config = dict(
    time_shift_ms=100,
    n_mels=80,
    spec_augment=True,
    norm='batchnorm',
    grad_clip=3.0,
    final_lr_fraction=0.01,
)
Rows from block 3 of a small sound classifier, named by matrix and row number. Rows with one number belong to one channel. Each number is 500 + 25 x the weight over its row's rms, rounded and kept within 0 to 999. All counts start at 0. Numbers have three digits each.
After each channel's rows are labels from the 100 clips, of 14976, where the channel reaches its highest value: "top examples" is what is common among them; "lies over" is the class under the peak. Only what is clearly more common there than usual is listed. The data: drum patterns on synthesised drum kits.
# convs0: first width-5 conv, stride 2 (model.blocks.3.convs.0.weight, 288x192x5, each kernel summed), inputs 0-95
# convs1: second width-5 conv (model.blocks.3.convs.1.weight, 288x288x5, transposed, each kernel summed), outputs 0-95

convs0.219:480491514529501507494601518483510525475541492509495488483485470491499487522514435465511488434495498502502495519570479541489494458473481482490496494494496496512533475546542508499520421511490506490499486489533501480532469524504504462477500505496516490511481508489469521496523505452481513535
convs1.219:502524516500503497491503503500466529485534422517535514469536531502491525531474479524499486545532524513511494508494564491492455484476504532509474509457516524497555502507504499560507514510502511528528508477476512488513490503488499510509472494465476492461486524512475533486428516445513487485
top examples: four on the floor; march
lies over: kick

convs0.279:450498506531497479486453502511523457516546497506510484521500511485506486500463453489542503505489524513495509475479509539504536494526493508493507499488498519534562503492486500492562433508510501496497485505504507509540495571487491489510542510453535488522504495503506550503488495457489566519
convs1.279:492534523495479476505520506507461509466485470501487512493503457502495485515470494502495493505419528497514493539511481527468482471486499457500490507498500472500491506507489490482505508469487492499515425485502509467507492492499475484498488476459483496487475517503476473493486501459483494491
top examples: closed hi-hat; thin (high-pass)
lies over: kick

convs0.183:506505476523492444470432445471489477507502483465507488480480461495485502497501479479515431477493501489476518510470491504453452483491514464524499509486506470520522471480479471520494504504432503471462489494483486439472506546467480447507482505498497451490511488481462479500507479494507519502
convs1.183:506459507537510479491480524533529524505511507494491512488494559509477416486539529537508521478470512494493535483479435486518524521502521434507503488511508510515552539464514489522529503483525461507549481512498537509526547502458469495506459522498519505501512504493485485474553492519525518544
top examples: clap; bossa nova; pattern: breakbeat
lies over: kick

convs0.240:497536495520529552531495514499517502522503499542528494515501519558477532539496495518519495512513517537513617503508512512507510473463516502506509517494472500512519528501473485517540498520486493484499495521505511528466497524546510540526489503490506527542563506518531506504516518511489512509
convs1.240:498476534505518449508597536543508566476439499499503500510492460512489502475484512477516485502485444529514518483526477521486515479489523482497510541514508482499491535552514491430504512486506474496537492472507522501533519515506505487484572487463521501499513508497490449541451519524507515498
top examples: clipping; text has "clipped"; march; thin (high-pass)
lies over: kick

convs0.66:456526468515518504511407499485509454478536477508500476502477496510481502499461488487519469459482476513473548513470511522493504483490522471502467490485484507532520494495441497480552477515479451451490478486487500500481494559479486521521495493449506501545529493502490487495474505512479499521
convs1.66:515512500498534502524505523516491525458475476509502505480497498525516491471478484506500480516467494486505495511506486512488494494486535523482514517508529499517541514538508519495486463521508489535527456467532489490517509508498458502474523477503507526473490532480486448525447523492493498473
top examples: closed hi-hat; thin (high-pass)
lies over: kick

convs0.155:485524499537521514512469500494524469518509497516519496516496502530502527572473455507548482490507516532553564493501505569506493455480513493504509524499510513533569505490474489514551456539453487484489481507533509514476483553529499504526495504493509508552547492506525509500543517480499512510
convs1.155:511488545502484475521538525533482559489463496513512516504524456521499490489481493489508494509482478484506507508519493516466515488482528486503507515512495485504523550534513490476518510494517479522560489466506510488534521523482504511501504476456507491496512527496471461536443514503527513501
top examples: clipping; text has "clipped"; march
lies over: kick

convs0.184:489500474466530505490457499502482446453475468500502504502501480494487500494476495463455467446477500480421521523468479429504492488476484482501501524483468471431442498501467477512502529475478509496485508473421497501502502508468472502489475502466452501452464503486494506474429504517510497467
convs1.184:500492488494529532490474519516526510506515551487476505513491556473515493492513530511503502484459491551511533489482474498494513534511508494506489493520509474473555509462476527528523486475490486505490435525492520503499559470516511510509536512492523531506504491470529466465496511538489527538
top examples: half-time; thin (high-pass)
lies over: shaker

convs0.156:510504490515499479418417477466480492480496500489511495497502486500494506487497503494511472491476497417491497530497494502450474487461509507513507503501489488502515490500479464512478508506488462496468507485482475494486466511503492503462477521505505423500515482476514494486492514502495509475
convs1.156:509454502512472554488475506518471526491496493507496511500507524497409425488521520543513536482486470487507521512465466465446499518525503455515495474506492474502524517455501506527535538472504498508513488512496519498514512517467483497424489486464492494493492546495475494444543501479494523533
top examples: rimshot; random hits
lies over: kick; rimshot

convs0.42:513517472480508479483506464488490478471467469472489493478500449470484517505481490479478461460477511477468543501501489460454483490469470480516513514488477472447475471501484475532499515465460490491468492470458479470493495498468453454490481511495465460448476508457492503476478488503516486461
convs1.42:511475493510525522497475481494542512518510501482493492508518578491476465526528515547495509496498503549495505465465478486482499521489509470508476490490512459497537536446503501573532506485522483520512473521460524521522531500462510494492500527497502511502502517492506486466487495496500513526
top examples: clap; bossa nova
lies over: closed hi-hat

convs0.8:501490498515450470485471458486495507485518492440496497496482456457481471516524481469510435479520511487478518507497482516483444482521540461518493512474520458519502474483479480472477514510438513483485513505497463421482532529461472464500498484486491487499486518514456464505509451464516505518
convs1.8:515451505531518524508462527515498496493556517494492482504490531510501444486560531527514544464484510486481545475483479492553527513523518484497500484521507565517555519457518497506507523501532450511503480505509520521486569461482484511533467524524524516501530490494525510501513522532509488553
top examples: clap; closed hi-hat; breakbeat; pattern: bossa nova
lies over: kick

convs0.287:506532508492525551496518503475520503484509508518528498507521528479486486528486494496498494495498500474503524514559525518497501503418508481519520531475477485496521512521505478464534491529541452513499476484523469500477498503498517543450469487507491497517482512496546536498475509486496497512
convs1.287:480481488468487554500511499484481484489448480518533476500507469478435499492451480501494475518513440553501479501494544469434485497483499523521511517506502457480481491490480520501487524489469511494485496495510485490502489517464539514402565489457485515503488525474479445518486530483458492458
top examples: tempo: 160 to 170 bpm; clipping; text has "clipped"; breakbeat
lies over: kick

convs0.60:528509519475503519515611511469508526468525462506498506481502485479468491538511501504491503483490480493520519475548508505505505523444464473496477495503477492488491481533524520481529499505517489504498479457522474463521510500483489488462452486525484518470477518495500516478479479499514483497
convs1.60:463524530478508489502516480491502505531518440514529508482520504488484545495461493517468419571542522534511468501519587511499458492471504539518489506469504539463458492499483504517499507533485508502483540488478498478502457505486532498470518495488482498506479512495472506499453505448492509461
top examples: closed hi-hat; bossa nova
lies over: closed hi-hat

convs0.109:489496467464508459487516494441515483457496498451489465476480484499451510503513456497490471469466522491473517483487526465503503440473497487488510500503466520458486504498490531507515464503503512477505510480487494469477480531486496486462444497494477511478535468498457463489466483525464525489
convs1.109:470525486505577464522545520507536539506509461509496516505488553488489469507492505507510464519460533556541504523464488490461527498497513496511487520486519499503547522500483516578515456550494503515515445463511527477522468504478437501505525497489507529492473518531481488497483510497502497516
top examples: rimshot; breakbeat; dembow
lies over: rimshot

convs0.241:488477489516498517493587502488472514464521457485475507456473450478496473518509489484505468476495473466486528474536469491479527538511479473489465496468497501494492447538520562502521498485512519477489522485501486460542502517464461473447480494472502487470473513472457523471484478485516502496
convs1.241:500485529494508490470469483494492535480565458483492484472484544505495542508502528548497480561460556518511489471495557498521481493464480555509477486473527516497528489489489487492521519486506519485513488494471490496511485486528497481502489525490470492461497494491509514480471511439504513502
top examples: quiet level; half-time
lies over: closed hi-hat

convs0.14:498506523495492482480485482484537495480556510473520487529522511467500478533476459464516467473502525468499499516564526572495488467468532484530524525492513483503562483511509467469542493566491460511488478470538473483484500543493519494454500494513504477539478491496527539498491491459480515543
convs1.14:490488501502478537528509511484469484484482449531536472499526474501417444510485479514508474535490500516498487521475513475425486502477522485513520515517513525487514497492498524565493542516489530521500471493528502482484500491437495522433510481456495522499474556475453466502500532464468487473
top examples: breakbeat; thin (high-pass)
lies over: kick

convs0.13:456495483546503488485467488498500475503534486503508481505498492478515486507477445476555478481496513508510502497494497552491505458495500500502495518476515500540574496506499479491549428508479508492477473500505515496511469585491479487508527507452543484529497486482492524489508508454487547513
convs1.13:501517532516478479518512505519466540470491482512503522490512503508503481492487494505503497513427523496502494527504479509470475484487497471498501514504501464507554530495510486491511524476507490526537414473515503479524510507499486524507492486452470499485510531509482471505451520482511503500
top examples: thin (high-pass)
lies over: kick

convs0.153:495496466482502447477486465467501483439493461466499469462455458475468503495476514498491470487485478476492540469470520474473504524476485485497483490488474503473479470504475511503530517486499483423474515474487480476473476521466460469452468477482502498477523478471471478465472483546486500483
convs1.153:501494497492580503491521508504562488496510497486484492479473590495502490461505508538468451524478522523485497443461515469517506513492501518490502513511540499493545517491495477508471459522525553529492487468507489475517491512459460504487504520475501518476500522506482415532531516495527486517
top examples: thin (high-pass); rimshot
lies over: rimshot

convs0.117:463491463562473501513510485511474491478532494484510477510480482509478491539518495496560465460500453510531495519529465566490470475491515440505460507505493478565560483510468532473514510531423513467487486502515485453499484519475494510500527481461504502510528497503464471501519476458474483523
convs1.117:501488513502489521496447524513475515469528503510528502474507508517519490505506504531476492504527516442499512500511553502536482519523515533508488496467522564517566512491528480529507486511519483518536493495502505520504537486493497511546450485505495488452510503490505532544483513519511497519
top examples: closed hi-hat
lies over: kick

convs0.223:503509487491529457486497495461509491474504507465477438479462480541460540498508456509513475502479511501511533512480521489490507419477520502504503486510483528483498493516498517513512437520493507449491485485504529494470471527516497486476453522510501510518540459487469455485501533516435495507
convs1.223:502531489503551464514551502501520533500519445502502538496500546500493474520496467484483468494495509543529490514483488488454498488469491480495501513503517439506524515533493491575494472525497502520528493440515515468504468517470466513500510501498509497516494527532461499526450500470533482474
top examples: rimshot; march; breakbeat
lies over: rimshot

convs0.17:514545474509519570526474509491506497518500507544541496523510528536478513526464490513513500507505496529499591506500526506521516500449495493515502517495476502504502529491472476510544507514507473499491460499500508551474498510533506559523483490496497532519539505509558526500501520527499505506
convs1.17:492473504492501477508573519542498541492445502497498499513487452498489500459475510488504460501499445531510502479529485518472493483484521501487505529523509469492500513551501509417501494497501492500503497472509499488535517515513535499460620503455505511515509486497494423559455535529479521502
top examples: clipping; text has "clipped"; thin (high-pass); march
lies over: snare; kick

convs0.205:467515456485520485503503495471487473465486446502483471465433463470484498484466511485494483482485468509468577495488504466486513523488480486505456479490486504490462474499468506496530500473496476414488503484465519494474479532487460482508491482467515498497511510479480481483469504539497510496
convs1.205:488501517490551457507533467498508530497528488487487491487480542496532541468481485495476439516484498554489463449496504512525493466477496547441500501499527495493527499517492496477481475522504522528490488447508478484522501520526495500488545510491473532506501497498511426503452518471487496470
top examples: rimshot; thin (high-pass)
lies over: rimshot

convs0.242:517495488486493454486502498470518511477494519452506448496473515527450532503536489503504500495456514490499531504494529493511472467484539509515494497525461507488493511496513504498493454502497532460518522502500492478465478517503532490468467534543497517512563456510472454519497498514430525492
convs1.242:508559508518530489499525502506489489519513472495496541489529503512495478505501491501495488482538568519527505526507513502492499523505459488513487470494494532519469508516496482571499452530492501509493518472494508480475471515469449483519466515529480510504491531526476525474517488473516469495
top examples: rimshot; march
lies over: rimshot

convs0.124:524531517494471521511425467528520480508517494484524497489506490475465492538510515490508459475496475514504540515508512541498450483482513458500491499497489471524528467492471489442510538512499499499512479486494451433458554524477496529517490451509500501502517514516499481524492449481510485524
convs1.124:490440494487502530499475535508518460494507500501479455476500482508507459460509493501474458526485511492479505493470486495512482518501550534523488486512499555490527501481527498503477503505506479472481490526503519521446515469448526482499511510538508511497511478468490447571495508544460481491
top examples: clap; bossa nova; pattern: breakbeat
lies over: kick

convs0.128:515508503496481513501422481516513478500471485472533506494514480494469494517487504489498467461475486497492550512475513509492453513519485477490492480506487465509527474469496445445501519467485478506503483479484456448470525521492495520525520475518468496476526512500500487502489464498521481521
convs1.128:481449496494479524497482537523506452499530516476492471485506462495481460461507531515478482504539504494486521466500507495522484554540542514500465472500492575489478516486509487491486511507517494495498531534468500515453501472474513488503502506556511490508506513489503484521525508523466515527
top examples: clap; closed hi-hat; bossa nova
lies over: kick

convs0.12:509531468477512512499430495485518485503491512505506450492483511549464528502487488507506496506459498510510542504465552488516486447471503518492508507513470518491510513494460499498496473505528468477488465487501536530455471540515508563509479496524521522499565480489520460495503539538446490486
convs1.12:484527483486516466509575517537517513509477470495492530513497459500491498464462466484486451500494492532511484527508489504448498495479492500489501515507509457500456509558509485497483434522476478516498491461513499468510449554492474504476539495501491504509481518534461461565458496504489495449
top examples: rimshot
lies over: rimshot

convs0.188:539494478472503498496455482497497475479456492505524484487485486543501535501472491540462487526500495494525519487469488442465455485487518518520491493570500505458436496502493474518455516499458503472506510487479510505473506477492492514503522519546473488483520501514500475491488519519503495469
convs1.188:520423468509505487479513525499526494523489526478470515483486523510502476471519503503488499475566449505504516461494487499484514513508509464490495486503496519510487510533512469500499455541520483495498574484475514512507471532477487481493508533550534475520517505531506476534507495541514497520
top examples: clipping; text has "clipped"
lies over: rimshot

convs0.247:471537450526521508514422508477496465513498461521529491516488504517494508491473477506536513494484501541481546498442512502528516503495485484484485492481507507519523529496461485495554487488475463486489468496482529505503484573513487529568510496459520519516524501502508507504485507521494525497
convs1.247:477512520483496461523506489517491516484472514496488505508476443496529513480470501499485462494453489507486479509527483523501494478506503515466500507524498437497501505529505483427481471499485498517513475484512471484502506514539506503492530507480478520507485480488501443537450511513496492479
top examples: rimshot; thin (high-pass); clipping; text has "clipped"
lies over: rimshot

convs0.83:443514447522500505514511496480481482471522450510490496496462474492489491495488483485512488454479458518467557498478485501493522515513470455501449485474486497515499472523467524491555483477480486448482495497477499482508482546489452489518512490454507505491500521475473500475475490517497516501
convs1.83:507495537487506502493469480518473521472553500489487492494492508497531565491486503520480466505493496509494489482531536512567481490502488544462484494484528511490537481500505465462487474509497500514501476471504473491492555505543475511523515511513469496476495497477523495493445518478499496494
top examples: clipping; text has "clipped"; march; thin (high-pass)
lies over: kick

convs0.99:502526470548505556505454500504507473513529467529543498499506490495494509545461478524551478481481492516542530518508505564505483505469490470502493539496503488523574501501486488472548515530477483485502468492523482488492491521472482561497520456478490510510500519500525505487499508464505495503
convs1.99:469457511491487508500478519519493484472481491515524498488523465501500493460463488518453458533515473453502491520510516510476488500479508538508498491498508512487559515498506492461495477481483464515501509487496502483486526514484540504463474490459485495468522501489470453583434491531502508473
top examples: tempo: 160 to 170 bpm; breakbeat; tempo: 140 to 150 bpm
lies over: kick

convs0.41:514511502534504475484535458503494514496494472441480491495497469480449477534541484491520457487495510514511531498529499508478460474471493492521502503480481459526534485476496498481507504490443539485497500495494434427491532519466479482490473516496484493467513504495473484511502415475497522495
convs1.41:502475485523487508487499507508496514507566510499516504479492532518525480524557543528505528490510560520473516519498514495571498530521510537512487497487521547515543527496523506550493532504538480483519502527483506537473524470477514472548520532548501485486527483497518531523521527531490489546
top examples: clap; closed hi-hat; bossa nova
lies over: kick

convs0.250:467535488477517499511451512494542445465496510510518459507489521491477485491463461460485497465454531507441526529510538489507511487464497504525515506477486506476491517494467455487535471506520451480497475487466510513475486547492508504505498497462483502531494495501538521486445518523472511500
convs1.250:495513487481525506530519500499472509487446469527514485498494518484496484502465497496498456484449489555512494507488461489425490500483513491489534512541498444491509502513483565527505489514492514518497447494537494479523497506494487502430571503481474540486497545479482469492450518477467518470
top examples: thin (high-pass); rimshot
lies over: kick

convs0.232:479522466523537501503478504490493493518504485524504478512491500538519539520493459499523471496490520529510556488469506510510504426491509517494492495501510496515524501510497494535530451498467501478498479509496549510488482566531487497525489521481528521539547493497501498501520553497490505507
convs1.232:512512544493489463515523508534495576499482494496499527506506493505510508505489493486503485493479481509502482481526479528462498460476505495473503517513507432516504538538510487453518500497508489535566496466511512480556499546514497510503521498472493502503497514514484468528433501491523521492
top examples: clipping; text has "clipped"; rimshot; march
lies over: kick

convs0.27:523504514487478468501530482493490486478525457466510490481460459472498522526487500529498464502500431521521522496503512512490486564518493431487457472518513492525510475467478500470510501491479471455505484469517485464513504501454478483511494458495489516501469484501472474505518467477510471504
convs1.27:452506537475528480480506510499522460508504478501502482485515476496518518488478489498452436527520544461495496491518519538564498510483555517508498503498483569465450505509493477472495474532482466485487537505489532477469481483510497475538449489531516503493504479481474519521498471485497502477
top examples: clap; closed hi-hat; bossa nova
lies over: kick

convs0.187:463490500516499505500466493503518465474550493491521482530508525487510480527466441465545492475497501499506516502522517574504511497481515482519499513470505476536580513511494470475570440531486487499488473488522490501499486571486494501487519494461531494534487483499514551486494507462481554524
convs1.187:496526508491488501513532515506472521474472481530519501494530472510493480509473487500501492539458530515498499554502505512435467477492521499515509543498510465494530510497499522522493546477503518523515449489515506476522520522488502515468503479436479507485507547499463451514453529486468497482
top examples: thin (high-pass); breakbeat
lies over: kick